config = dict(
    train_examples=97500,
    parallel_block=False,
    widths=[80, 160, 320],
    kernel_size=7,
    optimizer='soap',
    learning_rate=0.0013,
    beta1=0.95,
    max_grad_norm=3.0,
    epochs=32.0,
    lr_schedule='cosine_restarts',
)
Rows from block 5 of a small multi-label image tagger, named by matrix and row number. Rows with one number belong to one neuron. Each number is 50 + 15 x the weight over its row's rms, rounded and kept within 0 to 99. All counts start at 0.
After each neuron's rows are labels from the 100 images, of 14848, where the neuron reaches its highest value: "responds to" is what is common among them. Only what is clearly more common there than usual is listed. The data: rendered scenes of toy objects such as cars, trees, mugs and chairs. In brackets: how many of the 100.
# fc1: MLP up (model.blocks.5.mlp.fc1.weight, 960x160), inputs 0-159
# fc2: MLP down (model.blocks.5.mlp.fc2.weight, 160x960, transposed), outputs 0-159

fc1.592:61 43 49 52 54 41 44 49 50 30 36 64 62 47 43 42 44 43 42 49 75 37 79 65 32 55 09 44 50 36 50 49 34 40 49 65 67 40 73 67 51 89 56 36 49 56 58 47 55 63 59 78 65 47 49 44 50 69 70 62 34 74 37 29 57 55 69 72 61 59 73 50 55 38 28 70 38 35 54 56 66 57 54 75 40 19 44 65 31 57 51 39 42 44 53 42 60 42 38 37 44 70 18 59 86 75 48 70 32 33 59 66 25 38 60 71 27 47 50 64 43 35 31 42 67 19 59 82 24 47 57 68 52 30 46 22 60 36 65 36 45 55 43 38 46 40 36 34 41 64 37 41 77 55 57 47 48 59 44 15
fc2.592:52 67 65 66 41 70 50 30 55 43 60 59 54 39 79 48 69 44 41 57 59 58 75 52 41 35 36 63 54 50 44 44 57 70 43 33 29 54 50 42 41 48 55 62 57 59 41 39 27 78 52 47 33 64 43 49 79 56 52 70 33 17 61 69 09 62 49 58 51 38 61 59 29 60 45 59 57 73 91 41 44 37 34 25 52 41 61 45 62 79 53 21 48 43 59 36 58 55 44 64 21 08 61 48 69 58 57 48 33 65 50 32 45 70 37 53 54 57 35 68 64 80 46 69 78 58 37 39 49 48 47 64 66 42 46 47 80 53 50 54 44 52 68 59 50 40 51 54 66 29 57 25 50 76 57 25 75 90 45 67
responds to: count: three (61)

fc1.392:42 74 63 54 40 53 50 59 56 47 54 19 89 55 28 49 47 36 75 76 39 20 20 61 56 66 70 56 64 32 74 54 42 44 45 42 48 28 78 53 15 57 38 34 51 46 17 43 48 73 24 50 48 61 42 67 55 37 60 46 49 66 50 67 30 74 43 49 45 67 43 67 24 65 41 49 64 39 36 44 28 46 41 44 68 60 44 45 39 66 62 52 60 65 32 18 50 42 52 38 61 75 29 57 52 55 39 54 69 49 56 59 72 41 71 59 32 37 49 40 48 64 26 38 77 68 68 29 29 49 43 52 48 15 29 45 56 43 50 56 71 55 51 57 74 31 36 16 72 51 49 59 64 61 44 67 56 68 52 47
fc2.392:47 47 37 43 53 24 37 79 40 56 57 37 62 49 58 76 66 33 60 40 59 61 54 63 43 36 60 49 54 75 44 65 63 46 35 59 60 44 73 36 63 55 49 46 59 30 36 53 53 17 58 40 55 30 64 60 38 52 32 31 41 34 59 45 44 60 35 18 32 75 46 49 46 39 46 73 52 39 65 53 40 76 45 36 44 37 36 42 46 53 58 74 52 35 62 32 66 54 28 79 66 49 26 62 30 00 61 55 39 39 61 37 44 61 38 45 59 75 48 60 65 69 33 55 31 59 47 22 81 59 64 58 51 61 31 44 51 46 78 58 43 78 36 37 60 81 34 66 41 42 59 76 36 26 39 37 48 60 91 38
responds to: light from the left (52); trophy (30)

fc1.487:49 50 80 56 62 46 68 23 53 42 50 39 41 69 43 45 57 23 45 53 53 50 41 46 63 36 53 60 49 39 63 83 29 54 44 44 33 09 79 19 71 41 60 57 40 54 65 53 67 23 43 55 47 55 48 43 35 64 99 53 39 59 71 49 68 57 77 64 46 42 34 52 57 23 35 69 66 66 53 41 47 45 49 47 59 33 79 34 75 27 53 54 26 58 68 60 55 30 69 50 39 32 47 37 47 50 72 60 16 34 41 50 45 62 12 30 61 52 52 62 27 59 60 47 64 41 49 60 37 82 71 45 58 37 52 55 47 29 68 56 51 44 34 53 44 47 56 49 74 47 46 78 51 59 34 53 43 74 68 34
fc2.487:56 57 91 37 61 27 25 50 44 48 28 35 30 60 79 22 62 41 61 50 52 50 31 62 43 43 55 56 52 66 39 31 34 63 70 54 67 64 42 63 53 35 37 60 80 59 61 63 66 49 62 63 69 52 41 49 72 17 46 86 50 37 76 37 47 59 52 42 48 44 38 34 40 36 16 54 54 44 70 46 76 67 59 52 60 58 76 53 43 45 47 55 69 71 67 50 20 36 53 53 63 35 54 48 74 48 62 44 63 41 44 57 63 56 41 70 90 51 59 41 33 18 27 43 46 39 44 49 62 57 50 52 31 62 50 73 11 60 51 49 39 26 39 36 57 47 77 52 49 57 50 56 50 44 66 34 34 75 51 17
responds to: light from the left (61)

fc1.341:17 29 73 47 42 68 48 41 60 49 45 42 58 44 58 51 60 57 39 55 75 61 57 42 60 62 55 39 57 44 72 20 57 59 62 42 58 56 60 60 27 43 42 41 57 42 67 61 54 33 38 44 55 52 22 62 40 70 56 46 31 69 55 57 47 60 61 72 50 40 58 50 62 52 61 36 28 59 57 58 51 63 50 44 58 63 45 91 68 62 89 49 49 41 52 72 16 75 64 44 39 46 54 25 52 28 29 60 72 61 85 58 66 33 49 74 67 76 38 29 49 45 69 58 38 52 54 78 41 26 53 78 19 35 71 45 72 42 62 62 53 26 44 54 49 63 54 32 46 49 52 67 23 30 39 69 65 10 47 58
fc2.341:49 17 51 72 48 24 44 52 62 43 49 63 49 58 36 42 22 49 45 56 70 66 36 51 50 56 43 79 53 66 27 67 72 19 27 39 71 45 72 62 42 63 40 33 46 46 52 41 69 46 55 40 41 58 74 32 40 45 25 28 69 53 43 34 37 37 73 58 53 42 38 32 57 50 48 50 38 17 37 67 58 73 44 31 54 88 76 69 52 45 48 21 41 57 50 45 63 67 50 60 57 37 46 62 55 44 38 40 63 55 40 48 63 57 70 41 40 63 47 51 55 69 19 81 66 67 33 49 83 32 60 75 28 32 53 51 56 60 52 51 51 47 83 71 21 35 37 57 36 66 32 66 53 27 47 68 58 64 71 51
responds to: light from behind the scene (90); count: three (64)

fc1.473:51 47 71 79 73 22 73 68 21 86 58 32 41 66 59 52 42 32 22 37 43 59 51 59 47 66 42 58 61 59 57 47 40 55 28 63 55 63 78 37 59 59 75 50 43 61 49 38 58 58 58 51 54 53 83 71 34 62 41 36 70 50 17 44 45 36 37 58 33 36 73 62 42 56 45 48 33 57 50 37 51 36 58 51 23 48 59 57 76 15 44 47 49 00 23 42 44 59 46 53 47 32 52 49 53 32 71 46 62 44 55 59 52 49 09 53 59 41 53 51 27 49 74 66 56 47 56 75 60 47 50 73 53 41 54 24 67 56 40 41 59 44 57 79 44 49 46 34 38 29 20 45 65 35 25 52 48 37 40 55
fc2.473:31 54 69 48 74 63 36 40 45 42 40 13 35 36 50 59 51 31 47 62 43 58 50 18 66 56 61 92 79 40 43 44 48 27 69 22 59 14 74 38 45 46 36 49 45 36 32 68 48 60 46 19 50 62 39 73 57 76 44 47 57 38 30 36 38 54 54 39 52 53 42 46 60 25 67 52 54 46 58 55 51 72 33 41 39 31 38 48 76 37 87 19 47 45 60 42 67 43 51 60 43 33 63 22 56 07 36 59 38 51 51 42 45 39 45 54 54 38 69 50 54 52 65 61 58 53 55 41 46 48 56 52 59 52 65 69 80 68 63 46 63 44 73 24 46 35 65 84 33 46 24 56 35 36 50 38 51 39 50 33
responds to: count: three (66); green object (35)

fc1.431:23 67 57 42 60 39 57 27 65 63 50 26 11 58 49 50 38 61 60 42 61 53 44 86 41 42 47 45 30 61 57 44 55 52 20 55 56 48 59 29 41 56 45 57 32 24 54 73 47 64 47 81 66 22 72 35 57 52 46 68 53 64 31 45 62 51 75 15 69 33 53 44 32 52 59 53 35 39 83 49 47 32 32 58 29 49 61 63 72 29 42 57 57 46 81 57 30 55 66 68 21 28 44 47 49 53 33 72 45 38 45 58 44 45 23 71 54 53 37 53 47 54 70 44 61 44 33 64 31 59 57 73 58 37 60 44 51 42 76 48 40 67 61 59 35 52 52 18 76 66 36 57 60 77 51 54 87 48 51 65
fc2.431:37 58 56 42 21 43 24 44 50 70 49 35 34 57 52 49 46 64 29 53 57 54 27 60 70 45 41 26 75 85 44 47 80 36 42 33 65 51 35 80 77 75 42 75 33 50 55 56 45 64 67 56 37 84 57 69 75 52 50 40 81 48 43 31 44 62 65 38 71 49 61 43 65 58 27 65 54 37 45 54 49 50 42 46 55 82 74 33 54 59 40 69 62 43 57 43 57 41 32 38 51 44 53 44 40 68 14 54 32 41 35 43 53 67 61 57 39 52 27 46 56 16 57 64 45 42 58 76 26 64 69 35 40 43 58 21 42 71 43 41 52 61 72 53 25 66 34 32 28 67 40 30 72 53 39 37 58 41 51 57
responds to: light from the left (55)

fc1.20:34 29 58 53 55 50 56 44 46 55 42 55 66 70 41 61 70 48 43 76 43 39 57 52 37 48 44 54 66 65 66 50 55 61 51 48 39 35 58 75 55 48 47 76 59 29 32 37 27 51 46 35 50 22 48 71 27 52 67 55 52 38 73 84 54 74 40 62 80 45 37 75 34 32 60 71 70 35 59 46 51 19 52 45 60 57 62 65 54 46 41 50 75 67 60 48 75 32 52 33 39 29 45 39 46 42 44 68 42 33 50 39 53 78 83 29 72 56 67 56 34 31 42 76 50 67 42 33 69 54 60 53 30 52 61 12 71 40 88 46 58 46 29 71 57 44 50 27 43 45 45 65 36 50 13 80 36 48 49 37
fc2.20:80 31 62 47 66 59 34 35 67 40 74 49 67 41 77 53 53 71 41 45 51 38 45 51 58 54 55 42 55 34 62 48 45 24 55 40 46 64 40 39 77 39 31 42 15 63 33 11 60 35 51 31 82 48 45 53 60 75 33 55 48 36 46 23 73 58 55 59 49 38 69 45 51 62 41 49 48 16 54 29 27 53 51 69 20 62 44 67 40 45 15 56 79 48 57 34 45 37 38 54 35 47 38 89 77 43 38 60 72 72 48 44 51 25 48 56 63 37 65 45 39 19 52 64 46 54 50 83 39 61 56 69 32 53 40 52 59 45 39 59 47 43 32 41 64 26 76 62 70 62 51 39 41 46 40 66 69 35 44 54
responds to: light from behind the scene (65); count: three (60)

fc1.57:26 21 41 42 38 56 64 30 42 39 36 45 42 19 40 47 71 66 64 43 46 51 72 51 37 52 50 70 21 45 84 45 73 28 47 39 15 49 79 62 57 58 38 50 36 35 67 72 29 67 27 35 49 28 39 49 72 61 50 28 35 52 71 52 36 41 19 62 40 42 65 65 48 64 36 54 50 43 74 65 51 46 57 55 74 47 52 54 47 72 76 70 46 49 83 34 66 54 35 39 48 54 65 67 66 32 43 47 69 47 46 38 64 22 57 61 43 65 34 43 47 47 30 62 56 54 38 56 11 55 14 47 60 54 65 41 59 53 28 69 46 53 36 52 58 29 51 39 23 70 56 63 35 26 52 46 56 72 50 35
fc2.57:43 12 50 52 59 38 61 65 45 68 42 74 48 55 60 41 71 34 72 58 25 87 50 70 69 63 62 45 60 39 55 59 87 51 57 46 48 50 53 59 56 34 65 54 70 32 52 47 80 28 78 43 47 56 58 50 36 55 62 47 52 47 48 61 61 54 36 36 60 44 39 53 79 36 54 64 44 48 62 66 62 67 60 78 45 34 69 49 64 50 39 34 31 68 65 45 46 56 64 57 45 65 51 51 56 64 34 35 27 84 40 38 29 30 55 39 37 10 50 51 51 24 20 60 26 20 65 72 55 44 15 44 58 48 44 82 33 21 70 59 58 59 58 43 60 53 58 62 51 33 45 22 51 72 64 48 59 66 51 49
responds to: count: three (64)

fc1.100:76 49 36 40 72 71 36 53 60 53 57 64 46 53 52 28 64 27 69 62 61 44 81 41 47 48 82 43 24 23 46 51 38 45 71 72 56 49 53 70 40 50 27 09 56 71 62 69 71 50 61 42 61 72 56 48 58 28 32 57 56 52 46 53 41 45 65 40 24 54 60 47 61 73 92 47 57 56 43 55 40 48 51 36 39 70 54 22 27 21 35 64 76 67 52 39 62 60 26 62 69 25 32 63 51 61 45 57 43 40 20 42 33 58 69 40 54 59 54 48 50 80 64 49 47 41 52 48 23 84 37 40 54 55 60 67 56 71 38 49 52 36 23 51 68 32 57 44 45 59 55 57 43 18 66 55 42 51 62 47
fc2.100:54 66 42 88 20 41 82 42 68 40 55 53 68 65 32 69 38 34 50 43 57 70 47 33 32 48 22 71 33 41 25 29 57 33 51 58 50 50 39 27 44 54 44 51 55 12 31 57 60 40 37 52 45 28 43 58 80 52 42 49 58 71 61 53 63 48 57 73 47 45 53 63 27 21 39 53 48 42 48 46 56 56 68 61 58 31 41 55 22 50 60 41 44 51 75 35 53 48 67 26 41 36 72 40 72 46 69 25 66 63 94 31 38 49 39 28 54 61 75 76 41 71 52 44 50 61 57 44 47 28 67 55 77 61 40 59 73 62 43 48 63 46 65 66 63 52 77 66 42 67 33 34 57 59 43 41 75 62 44 46
responds to: orange object (52); its colour: orange (33)

fc1.612:36 49 29 74 49 58 55 60 55 59 73 53 58 89 48 71 58 55 40 71 22 57 83 52 52 53 37 13 42 39 42 56 50 35 66 38 62 54 47 47 64 59 31 81 52 66 29 40 47 79 63 60 61 45 65 58 58 40 47 56 60 49 49 35 13 74 67 71 68 31 53 46 54 41 53 45 48 58 25 49 59 61 50 31 43 68 69 71 30 43 50 62 54 34 50 52 58 35 40 40 52 43 55 63 48 53 46 43 69 53 40 43 52 58 68 57 37 44 72 48 73 48 34 62 34 74 69 44 53 64 52 56 66 56 11 55 41 32 44 56 62 33 53 67 74 32 69 72 52 24 25 25 51 37 39 59 33 99 39 63
fc2.612:41 33 56 53 47 40 53 42 63 56 60 59 73 67 60 69 50 43 63 43 48 44 51 51 55 36 51 90 29 33 28 45 28 50 56 60 42 12 68 26 53 68 56 63 39 27 38 56 62 37 51 40 57 43 57 61 62 55 31 47 64 64 64 58 79 23 69 71 70 54 43 71 63 58 71 49 34 39 30 52 49 60 49 52 56 22 60 46 28 35 40 56 27 44 16 25 18 79 56 56 22 16 18 38 63 45 32 41 74 39 63 43 53 46 39 56 58 23 39 39 43 69 70 45 60 38 49 45 36 32 66 47 42 49 63 63 62 28 56 44 60 56 63 32 50 45 34 28 49 38 78 36 25 49 43 78 57 30 47 58
responds to: light from the left (50)

fc1.595:43 65 76 31 77 26 67 61 80 73 57 40 54 71 41 62 48 62 45 66 43 47 64 20 50 37 49 65 45 23 51 51 55 51 47 46 54 91 51 36 75 77 28 30 43 35 71 30 36 51 56 47 66 49 37 47 41 33 28 38 29 26 80 33 66 52 55 42 59 33 52 16 54 73 44 36 70 32 59 29 56 42 42 54 52 52 49 51 81 40 51 59 39 48 61 38 28 81 65 78 63 57 58 53 30 16 47 39 47 53 43 40 35 73 35 38 48 52 69 39 13 44 42 43 47 46 35 58 35 60 42 70 31 41 34 60 52 45 38 84 56 55 33 55 24 55 60 50 43 47 47 38 62 58 48 36 40 53 40 65
fc2.595:41 46 41 39 56 58 34 46 55 47 75 48 52 56 59 43 39 57 28 43 68 60 75 29 38 68 67 44 84 36 74 54 39 56 44 44 23 76 59 33 47 56 54 55 43 43 49 51 28 43 72 51 55 30 64 42 58 69 68 19 70 74 50 61 49 67 35 66 61 27 43 58 50 55 40 69 61 35 44 45 40 68 48 44 39 66 75 65 28 51 57 50 49 59 82 80 75 37 54 48 31 68 52 22 60 78 60 28 28 23 60 41 44 61 37 74 67 35 72 33 69 48 60 57 51 65 64 52 16 63 51 50 39 53 57 60 66 34 70 73 27 48 53 48 55 53 71 29 76 07 52 50 50 40 61 60 64 41 49 28
responds to: light from behind the scene (52)

fc1.320:39 37 80 34 46 69 68 44 56 40 41 34 67 40 32 62 60 47 84 79 57 61 56 43 36 37 50 54 70 37 57 16 49 47 72 49 43 41 45 71 67 68 50 35 42 39 34 44 56 36 66 19 32 54 55 44 60 54 56 59 84 27 01 34 48 52 34 31 67 55 77 66 57 66 57 42 61 50 39 40 62 32 42 58 39 52 25 45 47 73 40 69 59 49 49 57 74 31 42 26 59 56 27 60 64 53 34 73 63 41 30 55 64 43 50 44 56 57 62 45 44 48 57 17 42 45 58 47 45 49 57 71 46 54 48 27 53 38 18 81 61 66 55 69 59 54 28 52 62 36 39 41 63 16 53 72 34 42 31 25
fc2.320:34 95 51 30 66 68 53 43 28 43 36 82 54 19 44 84 57 42 43 57 34 53 42 57 58 49 30 30 49 47 56 20 56 42 51 38 46 49 52 64 66 29 40 42 56 62 67 46 59 55 38 75 47 57 75 64 49 72 80 50 33 53 46 24 56 46 53 55 33 63 48 46 80 57 47 24 35 49 39 33 74 62 47 46 57 77 24 50 88 70 45 68 83 59 48 49 70 27 67 35 42 35 71 72 47 59 56 58 67 67 38 49 57 59 25 53 55 54 54 47 57 62 55 72 55 40 38 54 57 46 45 54 55 68 52 57 70 54 45 34 56 23 61 60 39 52 76 82 81 39 40 54 54 66 55 47 29 73 56 40
responds to: count: three (60)

fc1.271:52 52 82 58 49 60 41 45 42 35 76 39 71 41 54 59 46 49 34 57 53 43 29 27 50 51 58 51 64 55 45 40 36 39 42 35 77 67 45 40 67 35 44 58 49 69 64 32 42 52 64 57 48 52 59 65 42 58 63 36 53 56 46 27 45 67 75 54 57 18 47 70 51 54 34 33 46 47 20 34 43 40 51 54 46 62 37 48 77 30 56 46 26 21 56 16 46 80 57 61 35 59 54 40 53 42 54 77 49 41 22 82 41 64 81 63 26 52 64 55 30 43 67 58 17 25 75 63 53 43 72 33 47 46 67 54 59 58 53 42 33 68 31 42 55 20 49 63 39 39 25 70 58 41 49 34 58 55 85 90
fc2.271:31 77 61 67 45 61 28 64 54 55 44 70 45 61 78 54 39 39 67 52 52 40 45 48 19 28 44 61 24 39 70 68 39 61 48 52 57 33 42 30 41 75 63 58 78 29 47 64 58 62 71 57 19 52 26 81 61 50 65 57 57 56 22 32 49 82 49 52 43 52 54 63 45 55 54 45 28 63 73 37 23 56 42 26 31 66 64 36 28 64 40 43 44 48 62 64 62 70 06 43 34 55 43 39 55 41 32 53 39 37 58 45 68 57 66 33 64 53 65 64 76 71 63 70 59 41 42 42 40 68 44 64 87 57 33 60 48 58 63 43 57 54 53 43 38 56 30 12 28 49 45 61 55 62 49 76 49 59 51 34
responds to: light from the left (81)

fc1.607:67 53 46 35 56 53 45 33 63 24 66 63 21 30 05 67 59 55 18 39 41 63 60 49 52 48 66 71 41 68 42 60 62 66 47 46 44 54 55 47 00 41 45 64 59 42 59 38 59 30 77 43 51 70 60 65 64 42 52 40 26 57 65 54 27 49 38 43 48 49 80 47 52 33 47 44 41 68 52 41 46 80 49 56 52 51 62 60 31 55 56 32 70 56 58 56 54 37 64 70 23 54 41 28 54 92 73 44 61 59 62 57 48 71 51 41 59 23 48 70 42 44 42 45 55 57 27 42 53 53 55 60 39 66 80 43 51 29 54 25 30 77 50 45 49 46 71 46 50 57 46 19 64 42 41 72 47 69 62 12
fc2.607:36 48 55 33 09 36 65 40 69 48 48 46 68 46 51 67 52 43 60 67 51 39 51 53 57 83 46 51 55 44 45 54 71 41 68 29 35 37 31 40 50 41 46 31 51 25 56 67 51 54 49 31 11 36 65 23 35 36 43 27 77 59 53 80 35 42 22 63 76 56 27 54 54 27 68 35 69 64 40 69 45 59 48 41 47 81 45 62 55 43 53 50 46 56 38 37 48 71 70 37 42 24 44 46 55 53 26 33 56 59 45 57 37 61 31 63 62 60 67 55 41 26 54 52 49 43 36 71 23 64 53 19 57 67 32 47 19 31 45 70 50 47 61 71 38 37 42 65 54 76 23 28 39 57 45 22 59 77 41 48
responds to: orange object (36); candle (26)

fc1.67:33 68 49 40 45 45 49 49 37 41 24 62 68 49 45 70 51 65 46 16 29 55 46 61 46 38 35 52 59 31 23 46 94 61 43 41 33 43 35 53 43 58 53 65 39 38 26 50 32 39 47 59 46 53 59 63 50 59 30 62 42 22 51 26 52 47 20 51 23 61 65 50 69 52 83 45 56 31 42 67 41 61 62 55 26 48 65 46 23 32 63 57 54 52 52 32 36 62 45 29 39 36 32 38 60 37 20 52 63 68 35 66 58 57 39 47 62 38 51 46 67 54 64 28 17 59 42 38 24 36 45 44 73 77 71 80 63 41 44 62 43 49 32 30 55 13 59 56 42 63 66 47 30 49 21 67 29 59 56 72
fc2.67:56 46 59 82 14 61 68 47 43 31 36 53 44 46 33 60 51 33 43 49 38 72 72 27 53 37 47 73 46 50 37 45 33 65 32 57 55 22 71 37 19 42 59 63 40 11 32 56 71 53 48 67 55 79 45 46 57 47 61 33 49 47 54 42 41 60 86 79 64 48 27 50 33 42 71 69 92 43 37 51 48 34 75 31 68 38 47 63 69 53 68 38 52 54 42 43 58 54 68 47 28 26 54 44 47 32 64 32 67 66 66 51 37 49 46 39 45 69 44 61 50 67 76 41 58 22 38 41 63 26 53 51 86 43 66 41 67 74 37 48 56 54 55 52 64 46 39 63 35 52 49 44 24 45 64 53 71 70 42 63
responds to: orange object (54); light from behind the camera (52); its colour: orange (33)

fc1.429:52 61 52 46 47 71 55 40 61 59 64 60 73 64 37 66 60 62 33 60 34 55 43 53 81 45 58 52 69 52 39 63 59 69 60 56 61 34 57 76 67 58 54 79 51 28 71 37 38 47 63 22 35 43 65 35 62 47 17 70 53 64 50 54 26 78 46 66 40 51 32 48 75 64 50 28 70 54 38 55 48 53 72 40 73 63 60 55 79 58 64 39 55 43 76 56 82 58 39 43 29 51 34 70 71 52 42 67 44 54 72 57 61 61 58 45 53 54 61 35 89 52 44 78 50 64 33 59 55 68 41 45 43 33 38 49 68 12 67 47 58 43 63 70 62 26 82 48 36 45 46 78 58 29 47 47 41 74 57 79
fc2.429:51 41 62 42 41 55 35 78 48 61 52 35 51 43 48 94 45 78 41 28 46 61 39 38 48 34 63 50 39 51 46 33 44 30 35 67 51 44 63 50 22 76 53 45 59 41 39 76 46 35 46 33 65 50 35 58 35 53 56 39 36 38 35 61 64 57 72 55 42 59 68 63 45 16 46 28 41 37 68 70 75 34 44 44 55 57 59 64 19 33 64 72 68 58 67 52 79 39 54 08 37 31 42 53 45 70 48 09 75 46 84 80 69 20 47 45 46 30 44 64 56 64 63 44 53 37 48 47 47 44 48 37 67 72 63 52 69 44 58 59 37 43 63 32 56 43 60 41 42 73 69 26 61 61 36 52 50 41 70 58
responds to: count: three (60); rocket (27)

fc1.667:43 70 65 56 50 44 41 47 33 42 56 30 39 69 39 28 22 56 25 57 38 41 36 27 65 54 62 36 77 49 63 46 54 66 47 47 64 46 43 66 78 61 63 87 70 53 68 35 44 61 40 38 80 67 42 28 54 48 79 33 41 23 52 15 11 59 33 39 48 64 58 54 45 47 82 52 33 50 43 79 59 58 27 43 36 49 39 48 26 34 71 38 35 49 49 46 36 62 19 58 52 42 26 54 54 93 47 37 53 58 50 75 47 44 45 54 30 56 52 42 41 53 58 39 74 37 60 30 17 62 45 39 64 50 54 31 69 21 61 43 34 53 31 44 54 57 41 36 36 60 52 50 45 57 52 43 67 35 69 41
fc2.667:54 72 58 63 58 42 25 51 63 36 59 58 61 54 55 65 30 52 35 40 44 61 30 50 45 41 74 60 53 48 54 50 45 53 38 36 58 68 57 46 46 71 65 40 49 52 39 59 77 60 50 42 53 28 25 46 61 69 50 48 33 41 54 31 49 46 33 44 41 48 37 68 41 78 62 46 51 78 30 70 33 66 58 56 66 37 46 28 49 88 23 75 51 47 15 54 52 59 27 53 42 31 38 27 63 33 29 20 77 47 61 45 24 48 61 49 70 51 30 34 60 35 24 60 42 58 56 37 62 29 78 69 56 58 32 58 57 77 37 24 12 50 77 66 48 45 42 23 30 43 44 66 64 46 69 32 55 50 24 65
responds to: light from the left (51)

fc1.310:68 73 40 38 51 60 38 62 52 48 57 40 45 17 52 69 36 63 28 50 67 63 50 45 63 57 53 50 32 52 42 62 49 69 78 46 50 53 30 53 34 47 60 69 32 66 69 56 64 57 57 56 54 36 54 36 71 49 34 33 71 65 17 60 40 81 49 57 48 51 42 44 42 61 52 73 48 47 67 51 49 37 32 69 31 61 58 62 36 38 71 68 47 43 37 47 40 46 52 66 43 20 35 37 94 58 38 32 61 71 32 30 49 70 58 52 57 79 56 42 65 58 70 44 61 69 63 27 50 41 37 59 32 44 41 56 31 66 68 68 53 29 51 54 44 41 55 41 67 62 57 51 26 99 84 46 41 92 26 61
fc2.310:40 77 53 64 21 35 64 38 61 37 46 59 44 25 35 58 65 30 53 37 62 68 45 41 44 32 45 73 35 47 21 24 33 50 27 54 65 56 58 18 11 75 59 54 55 09 38 47 66 55 35 61 58 40 45 69 65 43 52 61 37 43 52 24 66 57 44 85 42 37 59 63 25 37 49 53 63 51 43 59 46 53 44 22 60 35 48 61 48 47 54 52 32 50 53 43 65 77 54 55 40 31 53 38 24 49 68 45 52 75 71 49 41 43 40 13 44 46 44 80 42 85 66 77 52 42 56 33 67 47 63 48 76 44 52 38 75 76 36 43 38 73 47 57 40 33 54 51 48 66 46 33 57 56 41 40 69 68 51 55
responds to: orange object (49); its colour: orange (25)

fc1.560:48 58 45 55 92 35 40 58 72 44 69 66 35 43 36 27 56 65 80 54 74 66 60 44 60 42 54 61 25 41 65 47 51 55 32 63 11 87 44 73 23 63 82 45 34 57 55 79 49 34 69 58 43 76 43 32 31 45 52 55 32 41 51 79 56 60 69 54 60 50 65 40 50 41 23 54 68 52 18 53 64 71 47 52 58 60 56 48 42 33 55 53 76 69 48 42 66 55 58 51 69 29 40 55 67 40 46 40 57 51 42 78 54 36 53 43 61 48 37 59 38 32 40 47 40 84 69 51 59 35 39 52 64 65 68 51 70 42 56 52 67 56 63 50 55 62 32 44 80 51 13 33 58 50 52 74 53 52 23 52
fc2.560:76 56 45 29 69 48 54 21 60 56 82 38 68 61 68 61 76 42 54 42 65 53 35 35 37 57 50 59 25 55 31 31 49 31 34 42 61 13 38 45 22 25 40 55 52 45 44 64 32 38 68 57 45 48 45 49 74 30 33 35 43 64 66 46 66 64 61 51 45 80 48 53 65 54 54 26 55 54 58 39 56 68 27 38 48 48 53 51 81 50 52 26 34 43 33 47 31 51 79 47 26 37 48 51 37 86 64 48 50 67 81 63 50 54 55 66 46 53 45 67 49 60 45 57 74 64 65 42 35 37 56 31 86 35 82 42 28 54 77 47 28 57 26 32 51 50 38 49 35 47 20 61 47 62 29 50 40 60 37 42
responds to: light from behind the scene (76)

fc1.98:53 59 67 40 27 23 45 79 56 68 57 40 12 42 43 50 59 48 64 73 34 33 59 37 66 67 74 44 24 48 46 37 52 29 47 61 54 40 71 37 45 40 33 49 59 45 64 50 67 58 75 65 54 55 54 27 76 45 51 66 21 71 44 68 75 42 42 57 60 46 72 37 28 50 39 59 56 82 33 73 60 63 50 55 53 34 39 48 46 51 58 20 58 39 45 61 57 78 57 71 69 57 71 62 71 70 51 57 43 45 34 56 30 31 60 01 67 25 24 43 54 39 43 61 65 36 43 39 57 37 39 47 34 43 62 55 63 69 47 59 56 52 53 25 82 70 60 19 63 66 33 47 41 47 44 42 36 57 44 45
fc2.98:56 63 57 63 41 67 39 56 71 52 50 50 47 37 56 59 71 21 60 66 47 63 56 38 65 41 66 56 77 29 47 53 38 44 36 54 39 63 60 62 24 52 69 55 42 28 63 50 71 29 28 44 58 43 99 30 51 48 68 41 51 39 55 59 61 57 51 17 54 53 65 41 55 61 34 82 37 78 36 48 76 61 42 64 78 70 34 44 78 48 73 39 52 45 48 36 82 66 39 42 66 44 53 33 34 40 39 48 44 57 78 34 54 37 60 37 31 47 44 57 48 29 58 46 40 58 27 48 54 36 44 60 77 46 33 79 54 36 62 20 31 56 58 63 85 60 63 34 43 42 75 48 67 76 39 63 68 33 44 45
responds to: count: three (60); purple object (37); mug (30); arch (28)